A small segmentation model, trained from scratch.
Model: 2.19M parameters, 64-pixel images, activation mish, widths [64, 128, 192].
Training: 24700 steps, held-out accuracy 99%.
Data: trained on rosettes with rotational symmetry, 195000 training examples.
Rows from block 5 of a small segmentation model, named by matrix and row number. Each number is 500 + 40 x the weight over its row's rms, rounded and kept within 0 to 999. All counts start at 0. Numbers have three digits each.
After each channel's rows are labels from the 100 images, of 14976, where the channel reaches its highest value: "responds to" is what is common among them; "peak at" is the part of the image that holds the peak. Only what is clearly more common there than usual is listed. The data: rosettes with rotational symmetry.
# conv: 3x3 conv (model.mid.1.conv.weight, 192x192x3x3, each kernel summed), inputs 96-191

conv.157:481484442508492503527514483472600493515483518501472463530482478546477463439448424499486517494524471476446493482513493466562451506477449519514492430490364456521534495513505533505515486517490466536394527365501455524444408519485527488500480472524506528505500446419490523520528501530504436437
responds to: four-fold; five-fold
peak at: centre

conv.174:488465514477465472457479520532492517469544437525406515460523506553485526496522466501455509429439537428521532478459504511445506476451428515483472449464480449525551507495435475474507502470515504514481518484459503501515487432507493497439423418428501512511506531445449550488507489459501516526
responds to: four-fold
peak at: centre

conv.60:496499530522518445502450485503559483475443495501509537438448452479514474491471479544491524478504475489488485470531552486501466510442515519533550548525507437458455428469449479583499485626467488530446476490517485512494471435480508512459516529504513512532538489505414538480496507562500508503
responds to: off centre; cool
peak at: top right; top centre

conv.187:558494464467460504481486459430452470531492487498570437449521573442512528475444471445458494432465504543488480519430498563535504476581489517528462515492468515440503469528531448539506499493510506511473509466471477490448493447381464451498506548559498426488462463501524489504454518488423467509
responds to: mirrored; four-fold; three-fold
peak at: bottom centre

conv.46:494513437567491509594475519438485509438516473566463560520494544592492476428474527481492488473453541520482501487512479488455478569569482429436462518440514527559495501448476511519501471459568472480493445453587410492467503491525542505484407483480475428477520432497506495555531477503484495556
responds to: nine-fold
peak at: top centre

conv.172:502521456503530496513485548485449512527548526446463502460576444459502592502553482492465402537550499507482498532535540518508427497518489521476430484489469563471507503511522509508416412582500585541468505484482475514477454562504441491454509487488455476527483455494476509476508534491515531510
responds to: grey
peak at: bottom right; middle right

conv.160:512458507500479495472470534537460473461553604495426445509569534489475535493505484510451530505431516517527501490452463497470457454484493512467511501465492473521528474453483488502475386438435546518517568497470490546519470476530511508512486465505500479511466527479404551495529505465478506528
responds to: off centre; grey; earthy
peak at: middle right; top right

conv.82:474484438588499498496448512524547474488493545524535477517499505434530469480452523485478484446435561595526547524441425574466414643512507390413539494543539506439536556500502477501525495521480468514478479483480514482485451432495505492523446464418458480460444498516470501467563459499483487499
responds to: ten-fold
peak at: centre

conv.128:479446515421503428486558505435561468504483516473446573502475488536483471501497471507524462452502458509505498498474482489395510448536543534522469472428467503535468491500494497535443500492427466496475457545601469545484443494500474588569472466448510529462495545465445475533479484480510489489
responds to: four-fold; grey; five-fold
peak at: top centre

conv.184:544482501496473474492435552478472514401503513566503504473556532441522544495589465470671468466531494441521529510518476431475500518466529462527475534519514518439547494562520500491456443498442530550519494482496542457454507513502503563417508489565522490483500416464492470431530493524535476534
responds to: dark
peak at: top right

conv.139:497507472448447493509508521507478423486446479470555509431465466567437457461484457435427462487463536439535518455470468434431490506500518451461399489430527556533515481492448496498511438522494502540482399497505442483452438496463423484492436525483476534564503505439557534517516453462491511517
responds to: pinwheel; three-fold; four-fold
peak at: centre

conv.162:511510559478447550462546538492509562504505528528483485489485548470455467546479520469435483471510425427506494519473428547481471532502456510550456513489519534491458501539472410456580516492443572538468564484554487546520500456428537523511573464545430450590464516459522488459441486510491484447
responds to: grey; nine-fold; ten-fold
peak at: centre

conv.167:455545519533508496473371543499524514447437541584526510482477515519463540509516501459589479510465551532488507466513473486513524486547512528496447589501529469459470458499503510486518466614483581502471440464480473480472497478504508471522520494532495511485492567550521478495500478556498520493
responds to: pinwheel; grey
peak at: middle right

conv.62:483518489486471531456529460520499494472583452448499487455456517488518526513482467458536477452483486505467532490567469507543504518498530526531490502518489553484462479520468516508456460464506442475453485500463520466536493452446426467473482454496479464500529518511542467530541510467455500513
responds to: grey; eight-fold
peak at: bottom centre; top centre

conv.75:530435437489465428471425543496494498484495463518481468447541527468538385511517458507391546500475536513471510509499471506484474491500465501459521461488529552510490429529476511491636518450483501468491496505450440622504525503542529466496427474462482499549486491364436459443448537577487479533
responds to: dark
peak at: centre; bottom centre

conv.54:480467485496518455477463465503483518489539523553452405453478519517487419461519504458466476483546602481555508471499501493442482487506476472477455562483531480488526443557516502460511499531471493519495473513411466493501462514454433517502518495530542420534479554539514475541492505490479501575
responds to: three-fold
peak at: middle right

conv.122:451487511504574520529438542476542528509513546436521533457499499471512642496554554551417553567609475541497530550496535498559499480505497507430566447517494560515428563496548395485606495534571450562487465534470478552471465544482543512441515503487479544544489420500488432519521459558485480543
responds to: dark
peak at: centre

conv.59:453487492482463516533475542323485534510524451531565477451519508551503514477508503493460448521548540494389510504468512500499449501520542480484509423449491501408458520513470445491570501528565499505488517522495460453487382476469473466473505545577531536552472497512522469410528442492473495514
responds to: off centre; pinwheel
peak at: bottom centre

conv.127:514479453492408476523516489426480497486572463550633505416501513549521474506429458431550494444517526485423537515515521463466507507462529460489476475473494481475476435518498425511526467454505498575500548522504519499389489516450472502533463456480511499515494486483542436487494513556537466466
responds to: mirrored; three-fold; four-fold
peak at: bottom centre

conv.0:519524517503433463522451481514511529477450493563479509483470500439473445523395476485432444492462497527523530536597482442493532546515447496568464535443483567402474504499448582439505469441568506487549441500540467523539510472459513575464448461481480460475475520501498566523464483457443448435
responds to: off centre; ten-fold; dark
peak at: bottom centre

conv.78:515484522555464453524468448477485484540526502470508478482505475465478473558545497493517526469458567463533467465598432525472510541531497548492509538518520526475451484531520625473443516508548552442466518497509484479477508444517546466461502481486435425473620491501512566493471527551462501463
responds to: ten-fold
peak at: centre

conv.125:534509479547560531446503503532484519502494521490513413482515431520450507488556490453445463384502450500443431499474436486466522510486522501545467446527510486392453436526503543468451526542506507499498501481471467485513546494504493457529545459529471483479490490442476560465453520521360533404
responds to: seven-fold; six-fold
peak at: bottom centre; bottom right

conv.65:509440526482491493498475495499494456474481470501445525459550435507487412562540504475428474483496485476543478511568454512490561507501492485448496494487493566475520452526565506500593454489512479472464514526494442541484490524524511499492404468476524492440515486416405503511512499669500499514
responds to: dark
peak at: bottom right; bottom centre

conv.27:488420474495528526466502471411462530447538470452558434476484450512512540510415502485460467503449407472472495491470463577500465470482448568519444432496452476535513459443519503498534452505465525531451483473504483457447545474522468484475581478469472445515520458451507526497535447473404436488
responds to: ten-fold
peak at: bottom right

conv.181:468507462462490493541456538408566565499495426527534483467526462465457520544501488483525560454501477527526484513514533454505436531531472533535492457486572463481535498478512434480607483460536584495454462503523448464479424509473472496470498468551454422502510510505514486442515464517545421505
responds to: dark
peak at: centre

conv.90:478561523513503470394427496439425470471448403526466437525469499517501562515602506483462414484443472507537553501438442524514466508476504476434391521487486433559520457479396483462505450515485535500533580521520494566492499450525487571497420480534480474527482489436549519493491464445491529531
responds to: off centre; cool
peak at: middle right; middle left

conv.32:494465490497557505460403480542457463476550465566534478455529431452505474491526464456444505424511494454529465476462459438471574456525506506638489550525485516468463485508503486495470477502525508503528494472512509442461547497424538481527466424438481434497459440498480463506469532479463497392
responds to: nine-fold
peak at: bottom centre

conv.73:503513541541484486454461472499385488465531399477549439446511503557539486473492510498486498497506454521433511527493507446539441487501436546667477457467475515429409465505517482549584582509445448505512556503523523497523472514512530540495444451549520499528425460504524462459498471453479451573
responds to: dark
peak at: bottom left; bottom right

conv.25:481483579531446532508482430462486487428496493449466557476546463482516460480451499562517489466470497490481515495554402553522422519494482442389510480490469499493488484526470461481474485443493501462465571523483447452495490458609452535511446468476534514490490461487456486519559487457487481512
responds to: mirrored; ten-fold
peak at: middle right

conv.17:473528480473438474508451532473522523502477550503466515515460482493525530461477407527501474507489443494531447507488465457379529432449502538498425493493490473463472511504531530413406484416514506623487470506472485461472463490531450514467455459475570498519497502491511514479518505512499504495
responds to: three-fold; grey
peak at: top centre; middle left

conv.152:513447485439490437519499496494552559486493475557526465473439559487471507437429399465516538525498470527515481547509462524586477443476464455483501456489498479513476435483489513501571511462479490480499452480505434526488536456562450471518537505440493443389517493555504511506507478509409467525
responds to: mirrored
peak at: middle right

conv.102:456507543490487486569494504497493494500515549518459493423506484549451512509421451455411476505511472563501517536453547483562484524519530423463403507438517462535505454479463487535432535587529552530520497469525452457452480427500516512408541468495566533484478459549575433542507498485471502538
responds to: pinwheel; grey
peak at: top right

conv.81:507633528474499607512471490549451502536456435497462490495417486473489466457476459525461392461494540506513548517510491516475484518490438527502499580484497560489462528465400472481543460459499488522506543478559478512471539481475430522450470448546499469507555508468529571413477495510492513587
responds to: off centre; earthy
peak at: top centre; bottom centre

conv.177:455569428547430419477530484481537570515525540466491477512592474477504505464505513471491528495524496538466460507468458519461520489590477450524490511508520504516507479548412483489479494546506505532538496502574546561524497486510549555536502447473531498483540490493516464468483437469527500444
responds to: ten-fold; nine-fold
peak at: centre

conv.9:475496475527538535490514473446595517520559500494568511517533518520463456479419497517434514515487464492488478514460534548466507560551479507424480535512518509496511445564516517460560524457585527519502476494446449532539473515407434526538547445478430441478485428468444520500457508426496438481
responds to: three-fold
peak at: top right; middle right

conv.150:417517527465480498489494607526516374506495491483510504490505492473429516509504501567501501483478468465456521508371541466483480463525449433437487496499428521459450465529480529539516503491468469501533505566489512475502504432517428453505502474491607509478499514478477470499513472484489384361
responds to: pinwheel
peak at: middle right; centre

conv.13:489510488467544496498452409386523521480534540467484472496501495482505503494432498540489467475487487462501635474494387492503435452563474556471488488560450483507563487488470486437503497476486535548509456491558492544491496478460556495513497480454475445552544530519486483594504481454475467556
responds to: nine-fold
peak at: middle left; top left

conv.170:532446456523537479455468533504488465462569658509437469453519479491524537493567517503582502508474472535505500545494505506485434542479474495436532518493503491509546530550466472500531479551439525459500529498539505405495519490582453515542534458504474466502492476429439516542505480520486522530
responds to: off centre; dark
peak at: middle right

conv.166:481471475514435523478552451429432515448502488548578475459459544430480493499467501539479478463504521564537503530452504509490497501495562526466429505491474515500528442502465473525536487443532566473475486519468459508447508505456482484498506454557439394445506493483560499496503521430492512543
responds to: three-fold
peak at: middle right; bottom centre

conv.74:533421485473454518523498482485564484559496561503522467415468481552467598412438494519463495556414438515503535499510501462473431464464520504468634473479510484489514541492479494507548452489424482547472496516517459375487480489471474501460435475452471441527494492522596548500492544434460539515
responds to: dark; pinwheel
peak at: top centre

conv.137:481554478470504508493463482398445522502464462450503492428529502463470519498572491484500482460521492525452501522523415437441442432504571472507455475467492470520545425484550478488531510551517492521487505466510479490392455503485545499556447347466537540541490540474490474530534497518550467551
responds to: four-fold; three-fold
peak at: middle left

conv.40:522530508539493362559509522448467488482506409444483529512553513518533552487543495467519481521516489485495548474552498413498489463453491526462500499504544493556566492470449502457434568504542490547501468439512467458529525515490456519446572524446469480538482447472514446474523517562471523507
responds to: off centre
peak at: bottom centre; bottom right

conv.180:498484442533562509527516456484535532471509550489477488543526463520500536525530486485544516479533542490510511481486365504534470490483449539486590487495510480591506465471490462473476466512508403506430451476437500434481461474500498455474504488386436482515546506453512464515583523469452482515
responds to: nine-fold
peak at: top left

conv.99:496477473498482527443555543497564478456556464453497522476483526506517449453469503507497506508488465470459486443483507570497462453500476471435473543485511457451497431472490465473486446427450520523467464539432472526393471499493522455505501473473546529545552522461477492526447464446463482487
responds to: grey
peak at: centre

conv.41:443446551545458516475523526483571510480489499502495483514598507513463528528524451514466517568590442567513558509520470466513473417485520448598543510438511503504460562567497519493445491485519506504515516427501478464534484517502550491480479499501503553517468452446491450496452387456523496505
responds to: pinwheel
peak at: top centre

conv.69:509510538502472466533524494485515497504484546613506488447434503513495468449488491479601465477428527540506519501432382473454458494467550492503440480527500529436466422507451526478493500485439579468496488492501494524443516455450509430477500494553429478502477512443523461454429507557408505441
responds to: five-fold
peak at: bottom centre

conv.142:565434478521479491506511474523468529635504533539516431487487531445460485446538464512484468523538482489467506511518493482464505446453532426500466466496524401426529463507470480407486484609482527452512517509538513528505498501541504511531503415507478478545514459485506503488496542549475553544
responds to: pastel
peak at: middle left; bottom left

conv.47:487497493571459563508487407482545485521514495502437464525459541508512448462524484493476502473433490468449512524440499495451558489350467465434487504513485502528457476494486455445502484530501462522530497510461471442487466479456469524500493447507439483455463511465502534499516523479448529468
responds to: mirrored; four-fold
peak at: top right; middle right

conv.72:492525510514474520510455495444494559465504500510550517450523546504507492470462480511474487532448436536489511550460462548539459500561421463455436522460553497473516458413424484525552483427583561461540533502495473548523481535458491463473546451510499398489517493438509362461535543479448449483
responds to: grey; dark
peak at: centre

conv.118:481445490505492508567526500502492542496471489541465470514499508470503449447466487479490496484528477564480487499442462572608525504541498493436559518421471465419479461484456502486472478464533539491532570515558442545442518461488492445461456445490565531535537446476517449533504453480493507529
responds to: six-fold
peak at: centre

conv.133:491535505468479494524520470481510466478563520518486502504520493471470427480435478508488499499506453492510577539451496509443437433440453486409500490495517462516531483578463550480434496497548510493466481480545489495489538488461442446425539487558512450496473517515503547518493462527526409484
responds to: pinwheel
peak at: top centre

conv.145:530487613531505530442499520477492479482523537503438388522502530611483530471492486507484481521467503492467561488456410581522499461446481496485468537491505491559499466477441518493480465463560481532510561524549543511475496475500456554425495495478532418475501427447498538422464477524508527485
responds to: ten-fold; grey
peak at: top centre

conv.28:513459496501512667506443479494492536472410558436471473494483497475545546431566491527477568492498482483491537489498475484446585473537505479458476527513520440477523523485468460515535486508572537483512476523525492524537480483544512493562457491486534486503482498482460491562490499514468502496
responds to: earthy
peak at: bottom centre

conv.165:510434501582491524493446445479548476539648541527615507548427483543575483566551491489509482498436485518547475478531466515466479504487510449486473482508521492532523480448440533599475490489514472502448450479465536522484508535493429506590540495480502445467504508431673501450568527412504512520
responds to: pastel
peak at: centre; bottom centre

conv.18:453562444522481560474427492484460461534531368529523489441495505457476475485521487491426570470513503476491508490457479578499525452464497484461433471497499441461500419478474493455527651508466488452535488525507445492585531511484536521456529479535514483540474472441569453478516503434527452501
responds to: earthy; grey
peak at: bottom right

conv.1:568498506495485476518483544545525501489500500591492343506416439509440507456475484520493491392438513484451509517446473493450488494521505479553493485501498482467459482544513503507466461531508479471458465466441467508516559498520498509490526409487523478481478484501486555465489475536379527390
responds to: nine-fold
peak at: bottom right; bottom centre

conv.169:522458565481489472445447527456538619493514494534425479521501493516487487423522548490487524508483485531486529527461514514426431462583533423456434490514456460516481525539523517566459489509470467457588517466523414512497449465546528494514432496458468487424524539481524552528476439481491565521
responds to: ten-fold; nine-fold
peak at: centre

conv.131:494530434513476540568502476478480552491468488515494540458515451494439472512520524512501479483550452514389494512452524414494546493522519514501456527453509496468465470538397478487490519509490495484494509406515464498450437559581518398479513424480502526521496501476508471480556488452514464426
responds to: mirrored; five-fold
peak at: bottom centre

conv.120:498496489517457465537451433502553510485464468461476469394510504478488493506473538480509517447630551526511488456522482468557453506514458457437475479507420499522479414499454473499516507522478457522494418435535441510458516478550419529528542470510434540498483533468456470552504614530443481453
responds to: four-fold; grey
peak at: centre

conv.51:484543557475477541502413517516541496524466481525513525519606476482530480510450433509405444472530493532450490481498463515447478485525518488516428555507514483446460455494472529506448448467552458495512510517494455436420505482564487496402404526462458445446474473444507542441551531488431519483
responds to: off centre; dark
peak at: bottom centre

conv.136:468489528590593433471480451559486511458484472518602388442486476540450511469474525514514468468523438441513481431511462463472510527462496540529423462524483492450518474518490508501506577509474542499495480463512475537471456415470481448536528426532529500507537512510476474468493521465433503479
responds to: five-fold; six-fold
peak at: bottom centre

conv.155:530565507542505425476558509519498467475486477488483503477545503466540506490497496481512542478524501498502490557497492510501513481464548526462537494496518485481542468551511488483484507299478459546500462509487430456475485500525390496483453431503518507521507498458520533438504517528500474503
responds to: earthy
peak at: middle right

conv.151:508415460516488466535552494483431474514542484540531395515517485551503519437517502444495501580495482523460601489501551519518466459508450525466428449420544459450467543490484489520525442472484528567520488547475564511485435498491504551504543479547535416551521493502499498549528539482511496473
responds to: pinwheel; dark
peak at: centre

conv.15:484482562472488517449512537457495534538528475469435463505503517493497403490481522499476508557468396505490470490491489503461506523557575483465488506491449471503491568502433506496477495499511492532464565420481464506467518451491498540481533452485536527506495468475415432488499424458465496560
responds to: four-fold; grey
peak at: top centre